config = dict(
    encoder_arch='convformer',
    encoder_inner_norm=False,
    encoder_drop_path=0.1,
    text_encoder_head_dim=16,
    optimizer='soap',
    beta1=0.95,
    max_grad_norm=0.5,
    final_lr_fraction=0.01,
    adamw_weight_decay_other_params=0.01,
)
Rows from block 3 of the text encoder of a small contrastive audio-text model, named by matrix and row number. Rows with one number within an expert belong to one neuron, the router's apart. Each number is 128 + 24 x the weight over its row's rms, rounded and kept within 0 to 255. All counts start at 0.
After each expert's rows are labels from the 100 texts, of 14976, where the router gives the expert most weight on average: "tokens" is the input token at the peak. Only what is clearly more common there than usual is listed. The data: notes from a synthesiser with random patches. In brackets: how many of the 100, against the usual share in percent.
# router: router (text_encoder.blocks.3.mlp.router.weight, 16x320, trained with AdamW), inputs 107-213
# up: expert up (text_encoder.blocks.3.mlp.up, 16x80x320), inputs 107-213
# down: expert down (text_encoder.blocks.3.mlp.down, 16x320x80, transposed), outputs 107-213

# expert 1
router.1 [113 113 108 121 133 168 132 157 132 150  95 124 149 131 127 117 136 160 111 103 148 147  97 144  86 127 198 139 189 124 186 153 116 137 140 131 131  93  95  88 116 113 102 155  88 106 172 142  98 158 130 169 123 139 173 134 147 124 152 150 156  94 101  93 127 140 149 155  94 121 103 159 144 168 135 121 146 163  97 106 141 121  88 142 146 121 112 151  89 121  90 154 144 126 135 120  76 114 172 162 152 145 146 108 137 137 101]
up.0 [157 102 151 109 138  99 120 104 142 115 107 139 107 173 130 136 116 134 164 162 164 129 103  96 150 141 110 123  99 139 136 113 105 138 116 119 159 162 109 103 146  98 128 141 152 153 138 125 186 109 103 133 126  94  93 101 157  76 126 142 124 124 101  91 150 148 145 113 145 142 182  85 126 106 160 109 142 113 152 167 171 108 156 130 121 110 147 108 124  84 139  71 143 141 126 120 121 133 119  97 101 125  90 138 129 152 107]
down.0 [138 113 100 143 108 140 149 137 114 122 124 144 114 121  95  98 159 130 102 171 120 144 155 152 126 127 132  82 136 162 114  83 146  85 126  88 161 136 150 104 127 111 106 140 157 129  55 151 100 131 136 123  98 111 149  76  70 149 139 164 107 124 111 115 156 195 100 152 119 147 131 115 108 123  97 162 124 111 185  93 190 155 165 133 157 166 112  94 113 124 121 121 133  99 120 162  82 117 137 169  85  91 131 135 143 137 144]
tokens: "l" (39 vs 5.7)

# expert 0
router.0 [129 109 112 112 107 127 160 136 137 103 140 112 144 106 156 115 119 138 127 142 111 168 148 112 106 124 160  88  99 139 131 165 168 151 124 137 130 134 158 176 162 137 141 161 149 108 125 131 136 101 107 124 144 147  99 177 143 164 101 102 112 130 122 130  92 162 140 119 146 108 174 117  85 173 130 115 147 127 172 172 116 115 126 141 170  94 128 153  79 120 154 172 136 121 110 129 161 136 125 144 125 115 101 176 140 117 106]
up.0 [142 119 129 148 113  99 143  81 118 137 121 110 163  97 115 105 179 181  99  99  88 109  97 151 137 100 141 131 126  70 115 112 135 135 137 124  85  79 118 118 120 113 116 115 164 125 107 108 136 153 131 120 103 145 147 159 144 142 102 103 109 131 121  91 175 138  95 122 162 161 166 119 120 152 114 144 145 107 115 135 119 132 136 101 155 132 118 115 122 122 100 120 129 115 185 131 125 119  81 114 115 191 132 149 119 138 105]
down.0 [102 150 126 138 111 126 135 153 158 119 142 139 120 171 153 107 120 143 126 129 134 134  90 122 118 133 105 129 126 103 181 115 152 109 153 134 111 126 133 108 110 145 114 125  88 110 103 140 117 144 115 168 148 123  88 121 103 119 123 117 128 108 134 126 156 151 117 111 122 158 132  99 143 167 120 123  93 125 148 107 166 151 140 131 106 125  94 177 181 177 109 171 124 102 117 139 135 106 145 175 142 183 124  59 133 114 138]
tokens: "g" (100 vs 2.9)

# expert 9
router.9 [142 134 131 177 150 102 118 149 114  82 140 126 117 122 139 161 121 119  91 109  68 138  97 161 135 113  93 179 139 145 131 152 127  96  93 106 139 110  99 136 158 127 104 132 100  84 129 143 141 135 143 125 131 141 129 104 125 136 130 157 138 135 105 109 134 142 108 124  83 153 124 126  69 125 168 127 132 116 140 100 125 133 111 135 136 125 159 142 163  97 126 110  81 141 135 135  94 135 134 106 136 152 162 120  83 108 112]
up.0 [131 172 146 159 134 131  95  97 107 147 142 146 159 135 124 121 178  96 128 119 138 167  97 116 146 185 107 107 106  81 131 124 116 149 128 132  96 166 131 145 109 124 147 125 132  93  83 136  76 132  96 104 146 155 122 117 151 127 133 118 114 172 117 144 120  96 162 137 116  79 119 105 140 153 131 131  84 129 103 125 113 122 117 112 142  97 159 128 152 125  82  91 110 131  75 130 125 120 130 168 169 169 128 116 104 115 131]
down.0 [133 149 126 133 134 130 101 121 124 103 104 107 128 152  58 148 141 152  96 129 121 148 136 173 130 122  65 147 115 102 145  87  96 114 123 133 100 146 112 115 110 119 139 183 123 130 148 137 108 153 131 140 116  71 123 143 108 125 129 149 141 169 122 138 106 167 153 147 117 140 109 147  83 117 149 138 136 135 104 154 141 151 124 139 109 119  79 165 143 148 134  96 149 166 147 162 176  92 140 138 138 140 135 112 150 130 159]
tokens: "w" (87 vs 1.8); "-" (9 vs 1.2)

# expert 3
router.3 [113 145 126 141  80 126 138 127 131 105 112 105 119 123 140 144 160 178 108 124  97 138 115 145 116 144 137  96  93 126 106 140 130 138 103 114  84 159  95  94  70  99 127 127 156 166 139 118 125  94 158 134 118 142 119 144 131 117 132 140 168 138 122 136 104 152 120 108  89 115 185 140 151 128 149 108  92 128 153 130 168 150 134 152 104 114 144 142  96 172  86  81 117 118 131 102 127 119 152 141  89 143 114 132 116 133 134]
up.0 [148  89 142 146 136 131  83  90 112 110 136 140 141  70 134 133 143  92 137 127 139 148 128 145 125 168 148 112 110 125 136 139 154 138 141 118 179 127  95 171  92 144 144  84 153 121 135 126  93 168 111 156 110 146  94 148 148  83 116 129 102 157 161 151 127 134 166 132 119 118 122 145 134  98 122 125 135 145 122 126 156 118  77 161  93 139 121  87 153 121 103 118  72 100 148 173 123 147 116 154 115 106 145 153 109 115 163]
down.0 [134 109 127 164 142  74 150 113 102  92 123 134 138 170 107 137 108 120 130 116 137 169 116  98 130 128 120  83 126 108 157 146 149  91 157 125 101  99 189 122 148 117 162 184 152 122  59 113 105 154 140 136  89 137 159 112 107 123  92 128 144 125 125 134 118 141 124 157  95 115 178  99 133  77 164 112 100 111 114 129  86 136 143 150 143 139  95 136 119 114 131 111  88 152 173 111 122 159 126 160 149 102 139 103  96 134 126]
tokens: "d" (86 vs 2.6); "g" (14 vs 2.9)

# expert 14
router.14 [137 116 137 124 152 120 100 142 150 158 125 165 119 119 167 181 104 114  99 114 152 113 111 104 119 103 151 145 132 131 114 121  97 128 149 135 112  87 132 101 126 105 139  86 121 146  97 173 168 112 137 126 129  90 156 133 119 121 151 151 161 126 134 107 148 104 104  94 124 143  99 116 165  76 138 113 124 163 143 138 138 134 109 183 139 185 103  91 101  93 143 137  98  99 146  97  86  96 163 105 121 114 130 111 118 138 113]
up.0 [148 114 121 107 126 122 106 138 104 140 135 151 172 162  90 129 132 110  79 127 162  94 119 125 105 175 120 114 136 136 147 120 165 133 126 128 161 113 124 127 145 118 159  75 109 128 134 154 120 160 153 149 119 130  90 105 126 138 114  82  77 144 102 129 113 146 146  92 121 136 162  82 138 108 126 153 122 148 110 122 190 151 133 137 106 138 123 156 153 186 150 152 151 121 135 129 122 146 128  95 111 110 139  95 111  95 113]
down.0 [152 136  92 119 142 115 138 100 143 104 104 119 121 139  68 141 151  99 114 156 132 139 121 125 137 134 170 150 142 152 162 142  98 132  83 135 147 157 124 127 140 139 160 145  85 112 159 126 140 102 143 133  94 125 144 133 140 118 147 128 136 138 112 129 162  91 133 157 147 127 102  97 115 155 122 136 110 177 130 109 103 126 123 136 167 147 159 135 114 149 117 120  79 123 110 131  96 150  93  86 119 142 165 105 127 155 121]
tokens: "h" (100 vs 2.3)

# expert 15
router.15 [108 135 168 126 127 149 148 110  97 106 121 130 131 146  95 123 144 116 108 126 130 108 112 140 136 150 118 155 105 155 131  85 137 160 140 125 150 101 163 135 167 139 122 130 132 166 126 166 133 141 166 167 114 169 128 139 151 163  78 129 108 106  95  90 144  92 130 111 144 119 138 141 101 156 170 159 175 133 114 102 133  99 132 126 179 144 162 142 112 113 163 152 165 129 140 116 188 112  92  85  96 115 100 151 138 122 153]
up.0 [113 122  94 111 131 149 115  79  84 141 141 135 138 132 101 133 130 124  93  85  91  90 129 159 164 135 116  73  92 121 119 145 134 149 120  96 119  96  86 180 148 137  91 158 127 140 138 138 112  92 115 144 114 131 122 134 133  97 128 118 127  82 138 146 108 156 116 131 155 150 136 156 120 131 145 128 109 114 110  78 154 131 151 122 161 158 103 105 125 130 125 107 125 137 142 161 200 131  75 102 121  85 141 117 130 148 129]
down.0 [ 95 139 111 159 107 103 115 129 137 151 109 102 131 150 108 133 131 155 133 116 133 150 107 131 114 153 181 146 107 138 141 139 114 102 138 149 126 129 104 136 121 132  92 102 166 107 148 126 147 130  92 140 172 136 119 113 104 147 131 122 121 121 114 147 150 119 105 109  85 146 137 127 112 121 177 142 131 126 122 125 151 178  83 142 134 113 139 145 151 121 119 103 117 134 148 110 112 115 137  91 162 138 111 180 122 125  84]
tokens: "s" (46 vs 6.2); "a" (43 vs 5.5)

# expert 7
router.7 [136  96  98 130 153 178 107 160 100 110  99 126 146 134 108  91 165  97 112 142 146  80 129 110  98 172 144 140  95 141 116  89 133  91 140 154 136  74 124 156 189 141 140 130 148 118 126 135  96 144 128 149 146 146 129  81 120 155 128 155 175 133 153 122 125 127 102 129 138  88 137 156 105 118 125 124 129 130 181 139  89  85 114 155 118  98 154  91 167 102 156  95 130 138 141 171 159 150 121 154 133 142 165 157 130 153 154]
up.0 [200 136 147 110 131 130 115 155 171  81 118 106 124  75 126 159 167 145  94 127 133 140 128 115 102 159 137 134 113 133 107 128 105 101 103 127 100 136 133 101  94  99 138 132 131 124 112 103 124 142 104 112 144 136 153 112 116 137 100 150 145 143 135 137 174 100 128 170 100 107 148 123 168 135 115 153 167 151 133 142  99 110 105 117 145  82 158 150 122 100 125 149 120 123 140 127 121 124 164 107 118 109 113  72 123 140 146]
down.0 [126 158 145  96 148 107  94 129 103 126 136 133  97 125 127 123 147 129 143 127 118 127 138 112 143 115 117 170 135 112 144 118  88 105 114 124 147 102 141  92 161 161 128  88  54 123 139 141 134 111 121 126 121 111 124 138 126 137 148 135 136  80 109 116  86 110 153  73 158 136 109 117  95 141 147 132 173 141 106  92 176 121  85 132 155 133 117 116 122 171 116 155 160 120  68 139 135 149  97  63 133 137  86 111 143 120 101]
tokens: "l" (41 vs 5.7); "o" (35 vs 5.7); "n" (16 vs 4.9)

# expert 5
router.5 [158 178  95 138  93 103 125 132 147 123 135  96 103 116 106 152 109 176 120  87 114 143 131 126 128 122 112 104 183 101 127 153 118 141 137 107 118 152 178  86 138 132 122 127 145 137 111  63 110 139 114 113 108 147 118 138 113 139 158  98 107  82 125 147 140 129 128 169 118 117  94  84 118  90 121 146 123 130  98 139  99 170 147  89  89 133 144 112 122 101 103 119  98 119 101  96 151 107 141 141 145 144 115 117 121 118 100]
up.0 [164 120  92 160  60 162 136 135 144 176 155 117 139 123 110  89 105 159 118 118 144 140 125 152 104 126 171 105  39 125 161  81 132 113 143 108 139 114 102  86 120 121 161 129 142 109  92 161 123 159 105 133 152 134 129 140 102 165  74 159 130 101 115 113 124 127  82 142 147 115 105 162 166 141 129 132 118  93 118  89 147 115 117 165 147 131 134 123 136 141 140 124 142 117 131 131  92 152 127 141 135 125 171 144 141 144 129]
down.0 [130 134 153 112 170 144 174 112 122 115 143 142 151 131 127  89 103 131 178 130 107 152 157 157  86  75 149 134 159 120 161 116 145 101 139  96 135 131 116 126 131 107 130 152  90  95 171 122 174 166 136 154 126 161 146 145 143 150 111 183  99 158 121 111 140 147 105 126 109 104 105 131 136 147 152 150 164 136 150 131 161 104 148 108 142 138 116 126 123 164 142 116 140 116 133 120 182  99 117 138 106 153  92 116 134 124 167]
tokens: "h" (59 vs 2.3); "s" (41 vs 6.2)

# expert 12
router.12 [ 93 154 152 100 133 104 151 119 128 109 169  93 153 118 125 136 125 168 150  89 168 111 172 110 118 127 123 120 149  93 115 108  86 150 110 112 136 101 142 113 124 153  89 116 109 137 130  82 115  91 116 143 171  90 161 127 141 176 135 161  87 107 165 131 123 111  98 146 119 137 118 157 153 122 132 157 152 102 125 144 100 104 145 114 133 117 132 154 106 177 115 143 102 135 131 114 123 100 173 107 150 119 151 127 126 118 144]
up.0 [ 86  97 122 132 145 128 150 161 135 136 116 125 134 116 104 166  85 119 118 156 117 118 149 101 149 145 116 163 129 118 134 128 114 158 119 123 129  98 105 156 130 144 100 161 115 178 113 162 146 143 121 125  92 128 110 158 121  90 173 207 118 179 162 123 153 151 106 119 148 141 141 118 127 143 125 150 129 123 187 108 178 109 154 141 111 128  90 104 120 154 141 138 115 126 143 139 141  98 114 122 105 129 110  95 146 108 129]
down.0 [131 146 139 124 138 142 133 103 112 147 145 151 118 114  96 174 140 127  97 117 121 150 149  96 131 164 148 124 127 135  98 109 157  52 120  96  74 157 140 147 145 144 153 110 106 133 105 156 183 116 122 130 112  97 148 110 106 136 132 136 142 107 158 163  90 108 124 127  96 188 148 128 119 142 161 138 132 107 123 126 113 160 125 145 155 174 119  85 152 107  87 120  87 126 105 112 103 127 118 123 102 136 143 108 121  94 160]
tokens: "m" (100 vs 1.5)

# expert 10
router.10 [130 144 132 163  99 125  84 119 119 134 109 142 111 126 107 137 130 130 129 149 121 128 103 139 117 118 133 150 154 167 167 134 101 116 122 172 130 110 172 125 162 125  87 184 130  96 151 120 151 153 102 112  90 108 134 135 118 101 157 137  99 141 171  97 160 117 134 144 138 137  96 162 162 157 114 105 120 150 119 141 167 143  99 141 145 158 102 111 129 112 119 141 118 152 107 132  92 123  94  71 122 150 131 107 167 141 123]
up.0 [104 147 142 141 116 125 120 116 125 119 126 122 170 126 160 117 124 163 145 126 178 116 128 118 137 121 133 104  66 108 143 155  92 146  63 169  98 140  90 123 106  99 132 154 133 132 118 151 132 184 167 112 111 117  84 135  95 100 117 127 119 145 147 100 142 123 166 110 136  92 145 127 119 155 152  89 137 114  87 167 126 137 122 142 129 145 138 165 114 141 151 129 159 143 154 147 146 130 114 165 112 106 138 147  88 108 162]
down.0 [123 126 122 110 153 157 101 109 182 116 143 160 152 138 183 164 138 112 144 104 121 125 107 154 106 136 131  92  81  82 117 118 116 143 146 102 123 146 100 100 140 144 116  85 126 126  83 104 123 146 158 128 141 123  93 158 159 158 123 123 151 120 127 114 151 101 140 142 114 161 144  97 160 136 108  94 152 127 110 141 111 167 139  73 122 125 139 107 128  87 117 161 138 132 105 151  80 105 158 182  94 152 117 137 128 106 121]
tokens: "d" (100 vs 2.6)

# expert 4
router.4 [132 156 114 178 140 146  95 153 177 126 160 166 119 139 102  94 132  77 180 111 140 140 138  87 106 101 141 145 147 119 134 103 134 153 152 151 135 127 115 142  98 113 153 164 161  86  94 147 150 169 128 129 128 137  78 186  92 172 153 163 157 166 145  95 104 127 132 157 110 123  97  91 142 148 109 149 171 132 158  95  98 168 159 108 129 140 126 128 140 143 139 147  97  98 126  85 133 110 120  92 151 128 141 122 142 158 160]
up.0 [136 113 177 144 125 169  89  65 132 137 130 163 163  87 129 116  96 126 155 150 161 122 142 118 127 165 138 109 106 118 145 129 127 166 172 127  97 124 101 148 152 162 158 119 154 105 143 157  92 164 167 168  72 105 123 129  76 139 118  79 154 165 146  74  81 103 154 142 145  90 155 139 128 112 159 127 107 110 140  99  71 110 139 101 145 124 103 115 156 131 123 148 115 123 126 134  79 130 120 105 135  90 106  91 113 121 112]
down.0 [115 147 137 116 121 145  86 112 137 115 106 151 133 148 139 102 135 132 117 140 105 164 123  86 109 102 148 141  95 129 174 136 103  65 109 166 140 116 142 173 141 108  84 122 116 141 155 122 155 125 121 110 112 172 135 107 205 105 150 153  78  91 120 131 143 120 122 125 105 130 151 132 139 131  83 109 121 138 148 132 128 119 116 134 128 150 143 105 109 135 120 148 116 126 128 139 148 137 183 136 140 193 138 159 148 111 143]
tokens: "-" (100 vs 1.2)

# expert 6
router.6 [131 105 149 122 111  98 125  99 136 104 181 135 118 137 112 140 106 108 133 107 138  97 154 123 174 106 128 146 161 113 125 142 180 103 103 168 135 198  97 119 120 128 149  75 125 127 137 130 135 140 132 170 126 100  98 133 114 160 128 119 133 164  99 119 119 171 167 139 123 160 128  63 147 111  96 112 110 152  90 142  96 122  92 151 147 169 154 105 153 104 178 120 113 129 118 113 117 154 105 105 121 103 144  78 146 105 126]
up.0 [126 131 191 169  97 142 140 104 111 119 132 112 115 105 108 119 143 102 133 100 144  73 158 115 141  96 136 166 123 149 101 113 113 119 109 101 138 115  83 161 114 153 145 181  94 135 130 138  50 157 125 134 118 159 151  76 115 126 172  96  73 176 155 134 152 125 169 108 104 120 133 133 122 112  84 118 114 138 112 158  81 159 137  88 115  87 125 147 154 142 118 130 119 112 134 134 141 125 163 181 128  75  69 140 159 136 148]
down.0 [ 82 132  77 165 130 124 204 115 107 143 153 120 130 140  97 169 120 122 124 112 125  91 126 141 104 111 130  93 123  94 127 156 114 147 155 153 120 171 124 173 135 119 127 127 156 174  89 102 164 107 147 101 138  95  98 116 108 144 127 151 158 172  91 126 142 129 146 105 153 119 116 119  92 112 116 106 132 154 121 131 120 131 111 108 136 116 126  96  93 121 154 134 126 131 137 123 161 125 168 135 135  94 126 114  81 106  91]
tokens: "r" (100 vs 5.7)

# expert 2
router.2 [131 143 173 110 154 121 159 113 159 142 103 132 157  95 118 100  99 147 131 150 112 122  99  93 108 168 127 139 109 129 145 134 111 112  99 103 112 129 101 156 110 149 109 138 108 136  87 154 140 152 135 118 188 131  99 164 131 125 159  94 136 146 170  97 127 113 156 114 140 128 108 119 167 155 131 108 121 126 120  96 123 133  92  97 159 124  86 135 114 144 145 158 131 150  85 192  84 190 104 131 151 146 176 137 147 155 112]
up.0 [104 133 135 140 178 105 138  87 159 175 139 100 145 137 172 149  88 161 105 104 139 124 105 144 163 114  69  85  98 140 103 119  99 121 147 124 112 110 117 161  64 149 134 106 154 171 126  90 125 145 117 102 171 149 131  94 121 115 120 121  90 169 154 148  67 153 176 127 141 128 166 122 137 125 124 137 137  80 111 125  78 168 127 116 156 128 144  98 128 119 168 120 134 135 161 113 112  98 177 130 116 142 136 132 134 121 117]
down.0 [129 129  93 152 101 123 129 147  98 171 142 114 133  91 148 122 142 125 134 140 131 115 137 129 146  81 142 144 115 118 140 137 150  99  98 137 131  81  99 128 132 141  80 108 120 124 123  80 127 137 112 111 152 109 124 129 109 124 126 130 127 117  59 147 124 164 131 157 157 141 156 114 145 110 123 115 139 171  96 134 155 132 104 149 121 150 116  47 119 117 124 137  91 178 160 140 114 162 112 123 172 154  83 101 126 114 111]
tokens: "q" (95 vs 0.2)

# expert 8
router.8 [125 126 132 140 152 129  91 125  98 161 116  77 102 152 115 115 160 121  84 145 172 101 119 138 149  95 107 134 114 144 143 141 123 114 149 140 184 141 127 150 150 142 141 134 139 158 131 124 118 105 115 124 136 106 149 158 140 126  65 139 150  93 125 162 140 116 122 135 129  95 175  96 144 152 114 115 130  72  87 137  98 168 134 116 102 135 149 103 161 114 176 145 153 136 147 137 127 112 126 119  99 120 138 106 134 145 127]
up.0 [165 151 149 118 172 119 119  92 110 125 102 103 128 140 146 147 160 140 124  90 132 131 152 103 119 132 145 123  98 131 124 114 138 143 108 174 150 145 148 127 132 138 172 144 110 147 150 150 164 154 181 122 111 134 172 134 126 146 147  94 120 117 184 107 127 165 134 122 133 131 160 108 137 135 169  85 117 163  77 172 117 146  91 132 132 165 127 136 176 137 147 100 160 109 111 135  98 140 152 165 114 124 131 141 118 142 117]
down.0 [148 154 118  89 115 112 139 148 107 113 133 105 136 110 157 134 103  97 133 110 114  95 164 118 127  99 107  91 114  78 137 151 144  81 182 134 125 133 107 160 158 119  76  82 129 142 128 146 126 126 162 146 158  92 105  96 130 116 106 123 138 137 112 130 127 135 141 126 124 150 166 148 123 119 119 128 156 133 135 160 115 101 156 156 154  47 121 148 108 120  93 120  94 141 122 143 101  98 162 113 134 175 125 146 123 101 137]
tokens: "h" (100 vs 2.3)

# expert 13
router.13 [150 141  63 103 112 143 110  93 143 100 120 113  93 166 111 118 158 125 144 123 106 150 146 143 111 111 106 125 108 130 100 158  90 153 141 119 162 130 175 133 141 124 129 107 174 170 132 102 138 150  92  80 105 120 103 142 139 106 155 155 127 149 179 145 157 123 114 114 129 129 119 117  73 142 142 132 108 126 133 124 141 125 160 100 137 124 138  98 109 109 143  65 146 128  92  79 168  80 138 124  98 124 117 172 115 131 117]
up.0 [140 119  98 157 163  93  64 131 144 139 131 149 174  88 109 128 153 112 115 167 113 118 170 157 142  80 123 170 154 123 118 130 114 116  71  94  88 122 134  83 120 171 148 142  81 122 102 153 173 119 100 117 148 141 104 125 179 143 134 143 159 116 169 148 153 113 135 137  83  95 130 122 138 131 121 108 149 141 108 154 129 127  81 117 117 132 118 102 114  96 125 132 141 140 136 129 114 148 154 154 125 137 122 162 157 132 105]
down.0 [110 148 143 162 109 117  86 101 128 136 132 120  90 147 125 141 130 150  99 123 117 152 137  61  51  98 142 118  94 123 183  97  97 147  78 126 102 151 128 138 131 135 125 131 115 120 130 143 103 134 134 135 149 127 131 141 122 157 109 121 123 144 128  97 129 160 125 148 134 102 112  90 186 105 155 159 169 169 142 140 120 170 131 124  53 170 129 136 108 109 113  85  91  90 134 106 155 131 129 134 115 131 133 149  96 104 127]
tokens: "c" (96 vs 2.7)

# expert 11
router.11 [117  92 118 106 131 140 109 126  92 122 115 160  92 165 115 121 152  93 144 175 122 151 126 143 110 128 163 153 138 184  97 118 118 109 148 155 173 158 145 167 107  92  99 119 165 139 135  80 171 122 107 139 106 115 146  85 151  75 120 164 102 139 113 170 154  79 131 107 130 121 120 131 116 134 114  95 163 135 162 142 168 138 138 109 139 164 110 157 143 133  94 120 153 109 159 117 117 116 130 122 144 118 142  92 148 132 110]
up.0 [148 150 183 140 192 154 117 118  83 153  99 121 122 129 106 136 138  87 109 125  74 105 168 139 138 113 126 139 104 126 116 149 154 151 110 128 125 143 140 126 158 119 180 113 109 131 145 119 146 142 148 118 135  88  97 131 105 162 129 121 114 160  98 120 157 150 156 161  89 123 158  98 170  84 161 104 108  90 130 134  97  91 118 150 130 161 154 104 153 174 138 112 154 156 152 157 126 121 113 138 110 123 125 116 115 138  69]
down.0 [122 142 181 119 168 156 108 123 130 129  91 124  99 110 141 144 139 157 150 151 145 173 146 117 127  94 111 103 128 163 173 136 149 161 132 152 187 181 146 137 125 120  91 140 159  83 104 125 119  67 119 106 142 126 143 185 153  91  95 148 143 127 113 151 110 153 172 125 117 142 137 109 128 113 115 142 112 116 128 153 130 120 173 107  99 137 114 127 128 161 146 114  87 143 124 152 130  97 149 113 172 140 134 127 112 136 107]
tokens: "p" (98 vs 2.7)